python train.py --model="image autoencoder" --dataset="drawn small creatures on textured ground" --train_examples=50862 --image_size=48 --crop_scale_min=1 --horizontal_flip=true --color_jitter=0.2 --bottleneck="plain" --downsampling_factor=8 --encoder_arch="resnext" --encoder_norm="batchnorm" --encoder_activation="relu" --encoder_drop_path=0.2 --encoder_depths=[3, 4, 6, 3] --encoder_kernel_size=3 --encoder_stem="single" --encoder_avg_pool_shortcut=false --encoder_widths=[192, 384, 768, 1536] --loss="mse" --latent_channels=16 --decoder_norm="groupnorm" --decoder_activation="silu" --decoder_weight_standardization=true --decoder_channel_attention="se" --decoder_widths=[48, 96, 96, 96] --decoder_blocks_per_level=2 --decoder_block="sep" --decoder_dropout=0.05 --decoder_attention=false --decoder_upsampling="nearest_conv" --init="kaiming_normal" --residual_init="none" --optimizer="soap" --beta2=0.999 --lr=0.0036 --beta1=0.9 --shampoo_beta=0.95 --eps=1e-08 --precondition_frequency=10 --max_precond_dim=1024 --merge_dims=true --one_sided=false --adamw_lr_other_params=0.0017 --gradient_centralization=true --steps=6600 --batch_size=256 --epochs=33.2 --lr_schedule="cosine" --final_lr_fraction=0 --warmup_steps=330 --weight_decay=0.1 --adamw_weight_decay_other_params=0.01
Rows from block 13 of the encoder of a small image autoencoder, named by matrix and row number. Rows with one number belong to one channel. Each number is 128 + 32 x the weight over its row's rms, rounded and kept within 0 to 255. All counts start at 0. Numbers have three digits each.
After each channel's rows are labels from the 100 images, of 14848, where the channel reaches its highest value: "patch colour" is the nearest of a few named colours to the mean colour under the peak. Only what is clearly more common there than usual is listed. The data: drawn small creatures on textured ground. In brackets: how many of the 100.
# convs1: grouped (16 groups) 3x3 conv (encoder.blocks.13.convs.1.weight, 768x48x3x3, each kernel summed), inputs within the group 0-47
# convs2: expand pointwise conv (encoder.blocks.13.convs.2.weight, 1536x768x1x1, transposed), outputs 0-219

convs1.63:138158111103110194121096113103098133148123094147124091102154201092136123164167103122083055127131133083103156153100170067096112084131137119184103
convs2.63:098070137174120049087123106127147111125136153141121096128132137120188104145171134106159129124141133084182135116128126135099164094060106149103143084113116120182132099100116101116105136107094083147131119147140180053117095105138142095087144082130099115150012154098110110141174125125135118077159095068106163147170110101141100092127196114122141120136106096163149071180156191096217122133190179120163098173115141175136146147075174139128146195159158101109194108137128124151080117148142184123110171128136137149132106168115170099112157087159127163123109157122073136105122093188137158100178156162099113186074081094113196210156114121193129120137114117164073079201113153152
patch colour: white (39)

convs1.283:131128202128162090101117120200162132113188145125106139133173128116138157123094129130098154093104153097178095138112131165160169206140079134159082
convs2.283:129134134157137178121078082120178128159163156089152124151061102093161136093038066143091110110084096120209108115133164151194117100166144128161175147087140146090134164131059180120110135165104102146172096158119090155126105114104151111107160114069165200095175130101161140155084099171140085135083140175147102112110063132076127061092115102145150106077122171101148154210149150158193086166148127134148151110078131097125123133133140119123128141143111153094102129113167157118089088106187104138151170095125091180108115141094165186082155127140169042087112122132104107102183132116109112162123155107127144111109109096133099091101163098088110100062142152078130137074112102133
patch colour: white (94)

convs1.487:090108058128207124150120159163095124098091107104103100089152122109077184163099094129092115162157125122111155105085149103106165102105064143099135
convs2.487:102110099177123089108188114131114104166166132144161183152168087126035103118132169051163195124126101079053075159119098102161113157094086080156119154103088119122112128107118141163151118138143196074112105121164166141085099144144103115079146106098148137115108101112156151122181112142147110143073138132129118062120094129097130191099135177163103091115090139127124174122153144123114090151189116136185173136094107130174123118102168140137112117131138107083109140136141122161195138118144123079157186128137134115105095090093121178099156090078138160114171098154184138177066159102098121138126132016122118151193182121118098173095179157128149174175183160083134134086145037166
patch colour: white (41)

convs1.268:149126155106131149080142103139109152080115078157147127088163104113107139134112132154160152080115101086150187148143100091106095246127118151101091
convs2.268:149098096061160082162143120099153132106107165087193071164149176095102138119140119123151053112131076111111137111133095169147122167167119107126105120144102200129106079113133211132138111082157193132133129183107171169206171151111101096107115070116143255134132154096066081145097139179138083132142108152115143119129151163109152061138128166112122156121137149094120149130140093084100042112115169143135087100089101095147116148101155162135066113167130158124143104176218157160133129149107085080109096088157090121053107100145162193145055158106114136064113135170127159051127091157164156131083144123097120112140151152144117127137114142065147134120117108135088122155122130048
patch colour: white (100)

convs1.536:106116146105107138180176155101141175125132122144152104074157153142131110178138108067103042142120126125136170114158061112180163192133113144155126
convs2.536:100081073210123090115137112147112121094133132120171088136133153086137105143126114161115134123112134148072162116148086125131172108099077106159080106114142150105073144174158104108135193068120137128161185099136078157145118146124129141069104130137131131143119106166164135153169162137145155154113157137114120171075160146170088160086126078121135117056146162130107102129112175157119155129134005090096055168102116148150145138139140117160155184125079133110118104086066090099089105167136134140100124132070151158140096111147118173179154115121152202114109126084134151122104125101105103082137113142038136090092167034097173152153159122041113111141084107130146164146146149159
patch colour: blue (86)

convs1.109:132121064165078157094106155129145141145135118123220108142113155102143168124132089109108111137178103144145138154158084196163140138065100182098134
convs2.109:117169197092159100126139114162131124104126120127193167142142128112132117171080121101129109083145109074128195092163085164123094124131116125141147127150089153149030116099137157139057152092162112095164209126108132099188162137098188161149136111235151126158126136148134149103095180109143119151155084145155128197179066145189122071165133179207198151114145173084120110154099005162105164091138134094176159153154122153122155096096115194200105099123130124157133122097143164137072131186109117135151191145166108126087074165215120142092148148172175180122135204102137159155136128098107095083095143111098150178087093077119144061149131201141171183090097144155072148173143148155
patch colour: white (34)

convs1.687:124076135066120093112151161109155086175131085120126163141180101121167136161153146130126130143111133128116227126151120164140131197115140085155066
convs2.687:160107158146161122143145079108133129161139153123115145141107108147088092151093156115126169130175142128098121171157116093122146160142145120155167147121082090157160101108084102127106101176132145157159095162130135147162181153095069134137144153131120110193195126137134102142123122138132108117183082144116135128170066072106126156172135094181207194165150090105094101164117093144094150115131084142156114142132143178129136127155106120182079114159174144138088153147128112085126138098123120088105106152152192110055088112125123074100198107137096078159167140075130135122006128157102135176194123107104125126138154133158134143154120157180137126217148142071163139111149160145
patch colour: blue (89)

convs1.9:137150120130156086147096070204108120121172104072162109123109104130156141120203126153146168175072115139152114117121096119136137092196104177130093
convs2.9:171130150109134149107113176132169115125108081115138101185170120102157173124103120135142102047177106163095168169124127162107163089137148132110165154172119184125141097163153114152130140155098114131134161138181166202113127185188171136103167107098130111144111158121075123181168083123159152174107135150080135175104125110145113119135147149155115200165126111133165115108086109102156160152122116168161114177130164133129132168141173127139093112042141141134109128192163134090099126113118142086121140150055122139066189144117075103145162111173161134109167176118161096108152167148102093100084154115059127150143140157137111134104099171118140156131106129155131118134169127125
patch colour: blue (95)

convs1.388:052113106161117149141085093152119121123104146161092121078103192118141149127088108161146061105133079121122126183072138164109167127155161074106123
convs2.388:161119138103157105107195160129099199178176185108102150127071126154155152147172128154135171122099091154168139157143140179141100099164108100115100123106060091113140125145175205128144133151115130062149177158137123096110137113167129097081092125155192186134062168154182118121091201103080107104132122157170127131103182137133107146114108148117179155166139107148135159168136151160096126109162111104162155158105150137097111148114134147112160132150155113166155103094146150153070139065135135138187099143139067173157133085126125213156139134122157076168136158104122111145182124073096129198132125182120053135084096141110180111094111166156147103135188101131169115131196131074
patch colour: white (40)

convs1.44:147078130113157185125110063192169111101150083098177093132134081109112157117118136172091143172083069139083115173120148079104136144139118129121116
convs2.44:120092123098144098095088112109129127136172140102097161116151097148074101194162190143136208131132098198104109146147158117116140117148151133146111088097149121135141142103153124140165146133174116068127048119126102134109130122091137116130113090125181096144061124071157177155138084054104126079173126127147090084143187140144112124076086096099093137079131061141150092109058146178110090162135145064078186135125132114135144138154139111099090147105159114154135114116144117096184133087104170117166069115108111103169115133093120146136072146128071059091144120109105126179188067157103078146114168181164102072129169136102118127101145159104125118171118141066147084076161089148
patch colour: blue (92)

convs1.717:093125140150172045095136159089133098087142075134106118120187076114126114148128099147093111093067117121108110151107135178155174156151164157157173
convs2.717:106170118146137089104115175112133093077161111135153143156093162171102153153092136127102161161103135119117157142111151096142099176170107119143098100193134110081156159137152153163120136129147136089123065122037146110095074147138086150154143167129145102084130166136142160072189079129153093061158098163196144128088142110136090146212153179148104100169093107113129122102155102110084115169129099154148129142139160135171136117083104132129134177148133093114148111177132187146114159095100139145089145115064155072150169128161143089074152079146063057096094097193151130152129150058154131136113148149107088114128156087147132121176060130097137090149101176090080085127129102148
patch colour: blue (86)

convs1.386:186130116125126108142141151098127160094173143135063116196169136056118092203107156121125068091169117140138148160119153110161166137109106098155142
convs2.386:103141123112176100147105185136125046176112135124104085142135111114119101119120143116122138127129181092143160098143108129122100127122107090122114143152092152101119075168132255151083115090127173143124079159126138034145151124139156097096093137134059186128098130156140117117147113088139064113178124159104143120105086125153135133140123095111112139113077136193115132175082124101131103105092093136152062140152118144149192134164072162108136109118093129090109107115125107126108112076189110086144099097139143071122103147156137110145103105125090108213132080096081095173196105131141119194168108125128133139062109166093106100123165107109100104114120113150080152112183092085
patch colour: white (48); blue (43)

convs1.478:080162163098104145088071128123093118157086121089094068158132142119183152081121150168171110113135099175136141173127129155098150124140074089133066
convs2.478:105138073135148172109114127121125082101109133134166176139101131116152123166127175146103143128053142164103121062127131106110056078107079015117116143177069127128153149126093164109095144148127074137140109167112134104140081112136088140144140169110075160112025182192153065144170099100175114157132078109149127101105083135078104131099137158125149111127123097117083146108187148137190134122098090134139095159159136142112196145090154108167159129149177157177151168137116117097157107112158098158088136173123106084102082139170104151115138104099140144136113090110158116126087097175097070144109102119122117169172066099099152072132122172137129165119173167145180140160101067122
patch colour: white (40)

convs1.674:101106159140094191192100093147139140164105148092141133097140114097122105122162082090106187167138123176182109097103102169123082157130116105176077
convs2.674:085098140074177093142093073146163086153061127160139121143083141142081102066104166114151183098128172096181124124135101156097128113146110153085133165123146130090086096116117191159148154153134085143097143117172131169126161113104159129111143073128117165130123117209178096113199173101089127083192134085103172140142196095174164026080127158160109082255118079119174229121121103122133109052105094124085089147136115103074132152092208126174127113121106107153090111162155130187102156148142142127145112164121097117158072163121155117102027202145119096113139142118092086149053123132187126091176081120129145150127069224150116090136112123143127135150153143211133124191092145119
patch colour: white (44); blue (35)

convs1.679:114100175175093100093115134134096080154144082116113088089199100109099097136112157125103124127144162168155073116108094164122128221146154105135152
convs2.679:127134116111113102125099120128120129106134105106098125170154112066089106136145171070132133134087096150114110158151098098150168176131088094128161194117128134200131106101050126145071140169098086096153156101127104129119172160134102164162179106134143151123140114064188174116104130198122141127165103141146157150139120127092081104175092073142122165151104081119102079097192139179167110092106103156151143106139178110092141154060144132118103177063158150173199192162147155085082108136143128065157146161128137083072168056104142073112149125153093149128187128147184098168104108109089122140138168127092076113092130166101086107108178212162084105088112102091145177112120162059
patch colour: blue (84)

convs1.695:132091139151112203179119093086143120119149125129158104095083069101166120156129069173124095104147067125141120106152126151197149109110132093162080
convs2.695:136093151142158134139138152160161163101108095075148109124140154112162126198113137138153202144133198092136151170093121130160130159122183140131080137108154143097079094170201053157134160107125081065117109144130156130185150106126101154190070136100151050136159065098127165118154163105108147120099145144156176140085147122065132182165142144098176097195077123171126125158115120090159136157206160175117162087156124109139114123122182147113160126130137165132172086170128107186144187141115107125116132107142102132135155143138118113191128156095112137146123146162134143182148102142188134154151129165134150114101177205101156106121117096116102132153119137155134159169134127111
patch colour: white (32)

convs1.169:127201168143142090063117091176158115134143069129135127116136127175118141132168128100122138105132133057134146185171064173123154131102145151141074
convs2.169:119141135149101125123117122118165155155201175136137153191164072177138045135098107140116089104148152066098136110109130121128134168114176172097136120113128112104120102107177173110119117149124117061139134117135166204133097116093112123091088103136160183197078155092121154118012066142118072122136160086078131106162135160110148130111183109140106152175131088132064131120072203163137101067212105082145125120117131180166129079109123133136079107144133127146136139185145180120104145187131054084198179049106147138096113092118135143082133161095122138101065100155140090131041131095104140093092137115121126108118215124111152153116197152096143118120088145094149121131156147125
patch colour: blue (90)

convs1.291:160112164154124068186123165108106107166071101161111110106129102133176163145151089152144174164136070083116102098148163082155135140135142202115135
convs2.291:123105145109127188142130100123055118149162123124075132099148086143099133145110144143142103132151162108171094066161198164084079134089073166100118147116184080092115151086088104144132107142163073218156143132154088126124116154088113106129133103123111088077183101115133148173053141146137192141157125121146098160155168120110132071113113082108126113106084148100111081108121090182117076128094108069139095062127094088139151093102137091117083110114143177136106115086165099149100089129112107097080158144085137162140154073091177127067084132140123144059111088115135074150197137195143115102149129147105187075148114119104151117132124094164144156133117147172116134137108099107
patch colour: blue (95)

convs1.330:129101097164190092161150110129139116124083098138139068067121167117178111167112126160148138091076116103116118116129167120218152174141130129160168
convs2.330:166094163102098089114150084138110134131142178142137090117149090105142129159134141090142143158125117146097063133189197104119184160137176166144129173118152120156115140058086082088096159107183136173177139146192109121114125118110132149147160117091100134126085105116065130130162134115094154165160150151124175151149103092150122133163105133085118168124148148118115157142148123151109080153153228144122159156071112144090101096156128191121119175099168129166185122106125143142087146122079142168145062158139082099082175138107131083136121155152193113119125129126170135123186068090070094146109114204123068131153094140168058152137156110144145140097158148100157109074222103144
patch colour: blue (86)

convs1.309:139101116152149125186120129140062103188116101096108108124120195112193103135173109170161139123133149085118146138130177156166146178111080111076164
convs2.309:195122089122148185114101099137099121158100145118140104142173124102128152064141096156119000096132057116165126151089135140159091103161126061122161102145129126105158119183076131120148164148187103088094170115083104092137136144130184142093130119174109123133115163095183143111117137162165150174180170100132136102160129135142114139132151082154074108153111143070081154128103095145100108126106090153167177208154119149096153149183015176123122086070078103114139135091136117068138099099140193096094102100120080079132120124115117179156147107146176117115127103132145201085183160142180084134127126047111137165148194094092110143072090097091086156162086105094102148098127087070
patch colour: blue (77)

convs1.328:150135147174125087157143161135124109098056093156096159139125152128214096131157164098139148064078139108100175112149173113181137081135114105142136
convs2.328:168143154076105082101130117139154169147164175131124141127134131083094163125146123141134055114143095133087112149169108181094082115169154135130092098145114130124103119031173142135081183101169093097116123170125126106086099159105149142159124106161136094095112154109084113213066070177100108143130181158127143151141124128140216110136106145135111198166102103132114164201178142137130145134110097153101155132152119145182135070132167122177150113125113151157147143149133128146130107105045152091167167146053111119124137119114068132134198130154143117102160220152140108143179118125140126127081155171110128094049098080124154168119165170169120169118192183185150098110098143150
patch colour: blue (77)

convs1.140:094101149125143086159087172125132115164129102196150173135080110100152140136094091187173181066129116173130163071144145127092123159121165112131099
convs2.140:116159103129170169069170119129171182098133104147129169139122159136114143171113184135129066133159158139129117091146086120121122115132131146098130099193173058103109143093148153180114145144110104109230181088153075146153073064141137131160162101168196175134133151164135118165177116115169140157034120167150148161149096152166152125086090094129096165124165102140179135056145171135090101124116109152148110135174153112058096105123179097058120113173130164108117127130171130163043101124160130069149087132139063157116089173097148061125148139191124185087168193144106088114106152108094063103109105150152114093115149158156129151137072111097211119148055151127145121120122171118
patch colour: blue (57)

convs1.139:161093188114149113202085150090139107130157129140137088065099182084184110130135139156189159100122078173145146137138133087162154100119105122119123
convs2.139:155121108113122155168077140119070102145082150089123133108109133147163121116108139093100138085143115173086077145159151160111162120197099143116203118112085104153165164074087141077087153080160118171133152103157087093084158117159165115118185089060134145121131074116112117122167148144130139181180106110093169089177103121118074088097109095133124107125128138075114088116177149101169134083092137063089167130190120067131151135054118161130121124176129147148149142110156150160061116127174146110148137121110110102180118170150170108088078093112115193154140108180155126066157105135148156109141164112061171107194164127133066118167086165131112176147141134119153083163109103112
patch colour: blue (89)

convs1.358:093135149146131114099119116126114144148121122131159145111117188099131135179149099149125156122114115206078090078101091092198106126206127064130171
convs2.358:132119112141077115123218115141114094145180092158103123153103125128105129107121126061151088101157132089060186113158095179133111120101220191175128091088117123072096136099127255091153169127094161110172091107117162152148096127118100142136132058129119216170156147158133102144165119118148089092134162116155136111090129111161142114150122095157109112178092135189131105169139151165150179102115147104132143154122139146179053115135129174123130079118075111127137113148145053115169126142138087092123117131125162164108120091160135123111156135081122141125085117113112117184077078117069151149160091127132119100121164128116147161175144086107117055138122083183109111104097133080
patch colour: white (95)

convs1.745:090126083160119206177142117188154141137166156131083196130149092140122114101067132103148111157107114136149183161141169099140137080144118082106135
convs2.745:091126093127113137116118095128123114145107114091115089168071095102116042141107136087101065098154120141095141119164178095159141144182117104078115168173109112080145137138160097134097107108158097105143107142166147156052154079139129150134155152133164108084163126116135131130063135105117091162140128185125114149133153168112168104126117105158129121074143170141131135097163122083128121123073147069106124108158085165142046099136061141131125226159232133114090095135117154101119091148138166089161086100231096098062127120111137162117054105176080088150178141143131149117120101059084154141114157125123117109045072168198122163085137101104077163167089126095148078111124113190
patch colour: blue (94)

convs1.598:120112136200124195096104142139176146120132132167120149120135143053123199131131091187115145108145135115104151095096088117088197113163147090143110
convs2.598:120109143127080133112141098033129141148111110161125101103141103152092103113130166135131149094139092162147144133113045134094089166080136152148146096134154144139126112078120138106113149101116095069173159135138195165101149122111144099163073061140128182148057131072068099135113143109101158074150155129123173150118119137115142131150113133117127145126105102053119169160121099154108162090111140128148154080108166144153124036110109141129171098131180121132112110100111112167139179114136123102118122116134141149136150155112077097078133091203108167102136110085165105124157150137133108181163186110127154102090162162121112179128125176129125163137175191149152097108127072104
patch colour: blue (77)

convs1.383:102155076141139062147101131129073056133136182159135155154123161159080153119145189081106132081123157110111141146133129115111088155058106097152124
convs2.383:133123156165147120124123093124165132141100172078116139154138079094124078182074121148142074099140132146081139121089143137093089165180177149149106124120145128163145119094117163070090113151109100067157065193118121180092119086093092164136167135128145138150132180161157107106122133107120130152166108148111118112175153116136151110127168169095173140143173053097120110092145165150118138119255060130125117164143116135081124102153041155072141169120104148164218140109147177074114138152220157171145122130146155149147139126170090174147045172149121121088106081125162141104097135113099106145134097112146088125078133117164138125146141110085179182179094117154149103133185178179
patch colour: blue (86)

convs1.145:078110097086139156142157176145100163143167129181100162145115202107160144088168148167103118170115142147100127124094126089115140215097143113092153
convs2.145:156109112079122161063123142101148101173112112048173089140076101073120127145169150142127093140097087129115139141124119080147125135123096138107146145080099155146153165201078087149153079087154193125106151148153126183096141143145132163143098104153179169108126125121189081176113116145135118147136169093172109097143165148105139161121114095151133129143121209068124178177147143113156135128088117189144068125089071102100179116145123108176160162158124108088116100158141093114147132121160129088096137105135144125104105107136125108114140115092084111098104129151129090127099155097177082169182076148023136123164141103160099153104117103089129211127135105049099158058106120120
patch colour: blue (42)

convs1.413:138182125182088136193175103187104112120104143139115138096108152117135099139114143106143068134080074136116085150155099128118188186144099149180149
convs2.413:188110183105170127138196129121168101125139134121074141117112093095160104042143097127109150149178085155115063115126093104134114133107204121103105109157150119092094115133132198071148131091205128078117134119164149097177141113137138137136143135120180182186118129160191116122117179186136073147111154158149159113126082149091098106100116135120159135132136130132146108146151174164141138105139085114177112207115155156127097143095104103140111090041131102115119193192125053132176059172115076144148108164148116110131173079115123109096102119110138126205075137095110147095119201130098111155141110142112122084100177124091105141090111167125114114142182128052125138128134120175
patch colour: white (100)

convs1.320:157203074088162125128125067193136100140165180128091101124118098120124146156118123144094100188103109131121120160122131133071078138085138076158141
convs2.320:168156182138153118103151096111122205102088105128169155089108160100122107129142172158158100136153183069184165123190149148125150090175114174149110163107127102058130116130173125151151158120169127055139146123142150163171119105179116187143091131089110102113161165144123133155124146119189123164116166177151184148109109182126118068110165162166198119108154136087134183121161152116106106115115136128113147164084181150110083096101149100139111116139065175174093173107162142148081203149173057133183164151116129139184111131162092092161066188157160134213128156145142102136091110138113091123113137111159154099078129099094113093092166116133139137149141166133132114227157160129
patch colour: white (52)

convs1.633:114151205140149098146135108141091113111067126119078153089103078163145108112155079145062080096117138176122144133156146071156139122175140101143086
convs2.633:072126142097170103108103163155145150139152114152117145150092099140139106104057148113174179113120178155133131110125161126191116188119116132177117183151133076101159115136111151160102153121140081206152039145127145147124115152153123158162162116150133166185169104115123120151126096202100174159120208176167096112204165100097115111127092184052111158134100113168140100127098120137197080134151116096155124178111140159204147172140137113097132187131106154117141131074166118142134136152123132149108179150124122130167091131168101152150150139186108095122135170123128110179122158090121141134206141174133134127131185161161194155167125081187159206139103102116125118175190149099
patch colour: blue (88)

convs1.443:170101171149129171132072111120100125062158163136077104140129161145088057185111182106127093149102087108116156132084133150148146169134111151124176
convs2.443:128138143099126175169107174135099108159153116133179061102087165141106130122141158112149120114101149123149112131116140178108115118133154103090145106136149102113093122085133138092072137165143131160136106132144127111050188115137129191117142129128162108172122173115100146123099138129119091164188110162090097096138119091098130103190121128136129146169146134153149167133108135113169198132103147158151162179189145182170147131058083092140124092095103090155105143171152081130194156120148152160109076127173182162171189087107152154123132089162123151112096128128135140138141137158100145111120077078136216147107148101087169153118122157097135139127105092133108139151149104145
patch colour: blue (53)

convs1.220:106168121071124140136146102088153091139088138169113124135126185113155169093167111160071121154114140142116119132095188098190102214122125121075117
convs2.220:116153137109164124189122099133126165157131170124075137064109096113150147130113154136141151150173111175178120155134162110059175144150193151104150135120112084146160182083101051072120110153182147086153122136138106156127194107172137108100128087134093080169180128095073141125105155092158130132175133171149127162151175151124150149182155088063094128125201091137136124110098113164133096211148166131093137135148171123146156095156138149163155177099080152160089125120134063108137110124091139110141179132142162053152156118129088169147129132160091168133137147116083171116112149144082115082182160141142111061103209140126089186106149160121112135156162114173119105106201175074
patch colour: blue (88)

convs1.278:149111116137072131094111115092166078125085098144063113112118150192151118114168153107119150129187105151104161110149141099118129109147184206111186
convs2.278:131109163138103092130133142075129165099127120174106135114086124166153097116152141102158091152129092143055124140134131151166199147159173140102144089105093082210135102113122077125120158084156130126149140136158149114206152116106085143070158049151099139122163107139098172121227160130084074077149164162137147107143144146164149147104131082135157101142115114168157098129192082192127152131164143134147120113159097086137103186164056132122121147138092151117135134111074183155072106125150154131117146139110099131115119148108194174134151126178111176123157111109097127063010142139065067147160114151172180142131175133109105140071164187114164114106179174135122132160154115173
patch colour: blue (95)

convs1.569:109052107173098171200115102127129106152136095145130165082117136116150126081113116133113092139132109157131163136139086122160141140071064210134154
convs2.569:072083127085097165176153138140218091120153120176129080174141086139154135185106092095071123097150171164012142110110122157128145118097133128103077135156094103146173136071073151105026086143120139141131179086130103122123141131114114121188107128134157138114106141048150104136096102156131172163139132145198118201132121157112116135155089154139149158103128145122108088113103111168104082105112196113125138103114100088130095151101128143131131171155212104098124173125143093123073175106110157112113136146164130148077120161152119107147096133127127103149145151172132135164125100101135121068144142199106162112058059158186153126169135132096163091138126143163135112115150157181
patch colour: blue (74)

convs1.208:162180066152182173074160145117169101143115120177125070147139100123107088096155109116133132203111135120125100099074139108138134200126131096132121
convs2.208:109088125086074082084155121139168152139153151080146154158176098178122134156117137127108135173155182097119142140152123179085155097049156098112149195082100128170146134201125091115085131182154145116103162135110112129125150122126105155148161104097140120135143112107125163124108094133142186227159104114165108142128075164126083188152110143127141153101129137068096119125093176144074093122169101095091169078168117129088121124210158087154123139115103133136103180137145113070189117124101091130083083126137115075132124179110162094123155161215155152181099186149165169144117117117141074120211090095118190166103108097132185184149160121131090163130129033115166165139109123133
patch colour: blue (76)

convs1.390:153127099172068144171132107105177137131137171129122056110126136089104131179080103096114098125133096121127111133073138142158176159133042075133141
convs2.390:148144104100190134004159141098114118085184178144103073145119099074163128109182091166179094042122176098091099134139066110154116111152104140160178080119136112138128118102090165154143110108152186146126126070112151111103070127147089131174154152145183158113049135160169138187083202122091058134141169161082066188192068106121149175130123093121150103137143133098167163100145111127091194107090184105081098090122087110168065149190138134118145111100113087143236164156173026117151118119134177184196147070100117110051066158147130117100122127084151146096140124137152147135162161140139122168148118144153164101159122090162119096108162171125129110157155132160112121166110144152
patch colour: white (63)

convs1.282:142076161112136078150167108097112089124149122138146068132141097091129164083130141116123165100030122118117101175093154143135185139174076112153107
convs2.282:149143090121120146174083131111163049130063095121097114135065122121167131112113155134137040122095158107137116119106073120158080142113134077161153136119125139122190112134139109074146113105137157072094098146129137184129113074172114063130161115122098099146153100127119169082084113118096135117117147115088111163073140110168091219145128082126193133142113147131124135100131111209140083139116110062089164121124121152076185172086167130092096051132122117143141148240072107152138125155122129114103161120181095165107151124132147143074143132098160140160211079173195136132099167102142122169157123182099138052197089091166160100161093109090127148093061109132097145152122164142
patch colour: white (38)

convs1.285:124135121076176048131082111104121146078100155140120134120117122072119122147164141104131120101093161130134121196145111120104071149185070147178086
convs2.285:090105161114137146127188141173188096092083161124060137065111122152128122140162066071150255126132128098126119136136145142121182098150124070165103115143072134141095154072074165178168111133138156152111137101077091162090151094105138148088127172115108193124059127173130115145146062138128171122114109210131090117110076128105123087116111163146125138152126132105118120134117150132095172167132158061046117149122143084160123175116182140093151109110140123064152100112140147180128146124139152115123129131169080107124141155119159153084173117131214110190130088157120125166186134132113152125086117119215108114091082142082069141087137105110151123099115152123139128134129146194
patch colour: white (25)

convs1.66:116092158128107105060151114121157204180085094110137114067133134114135157169140102136087076131109163144210144119103175121147170135111115106103131
convs2.66:125074109128051166118139141103159138136097117136151096187090126103113154140146116147023108117083103136071083089117103092137125170115158145134138084156122193096083138126092161119124162100170096153152119045145130152118139157134073134070152114163151168124032098137130110082103088105151076178120109078134099114057150139156131214047147105132127163162115127083141118100081166090104126127088127105158154058136101129154160130108120158173146101080106106078117135095140116197136101107138082103159072115143108088111109109095110100145077077102119151079123128203106149130053171156084138129191078166100175124153135175090166138096125086143160095108154093105166152098095149138
patch colour: blue (87)

convs1.517:109137143107129133217073156117102109178193132080127115195104193094136181172092136142154117140128107121141136149100094106106137113139125106183140
convs2.517:148156114122178157128153114138123170175106092045134139127096130146149202141147139119164154036147116098144121120103103100163158093162084120121126111094144131135093164124151190128145104148178156124097190099109146127137133128110115150122138077116142134141106171108112176123122118129107114158116101180092136079135125161178113126149121134115138126130127172091125111109133153056145103092132150147104080183216164120132125103144115148123151143116146176172090086117152114077106165140109158078086088110088137150175162148100099135158181094153115104091115133154095123126146109112137126107060117101127156118123113132084138093069067157114153085152114156144151128127145216097
patch colour: blue (90)

convs1.337:145136092069130116131143165146128123057126200137130109102147128140147080095167126149140068136149082139191138162142090086172150130080152066134128
convs2.337:158138143116138105122158125141160126128142183103163137145084127081083113133131160110117221121153124106142151194084103141118160157103118098128132163106099128091085135132165161183160150133085099150147080185036136100126089134141145077133115157138188065091089165138125160089134057150135135084218105130181142136101140080130136101200138167106117049197163153104132135132064134121092115084160146128112100105123156156160184145114114145194102137125158122128175146113167093141128150164124078149171121085182122110099166118080126114134166159118201072137129159158131113112165092132115155094171136112115105074079130089127139121106097110110140110166155138054128108165134139113
patch colour: blue (85)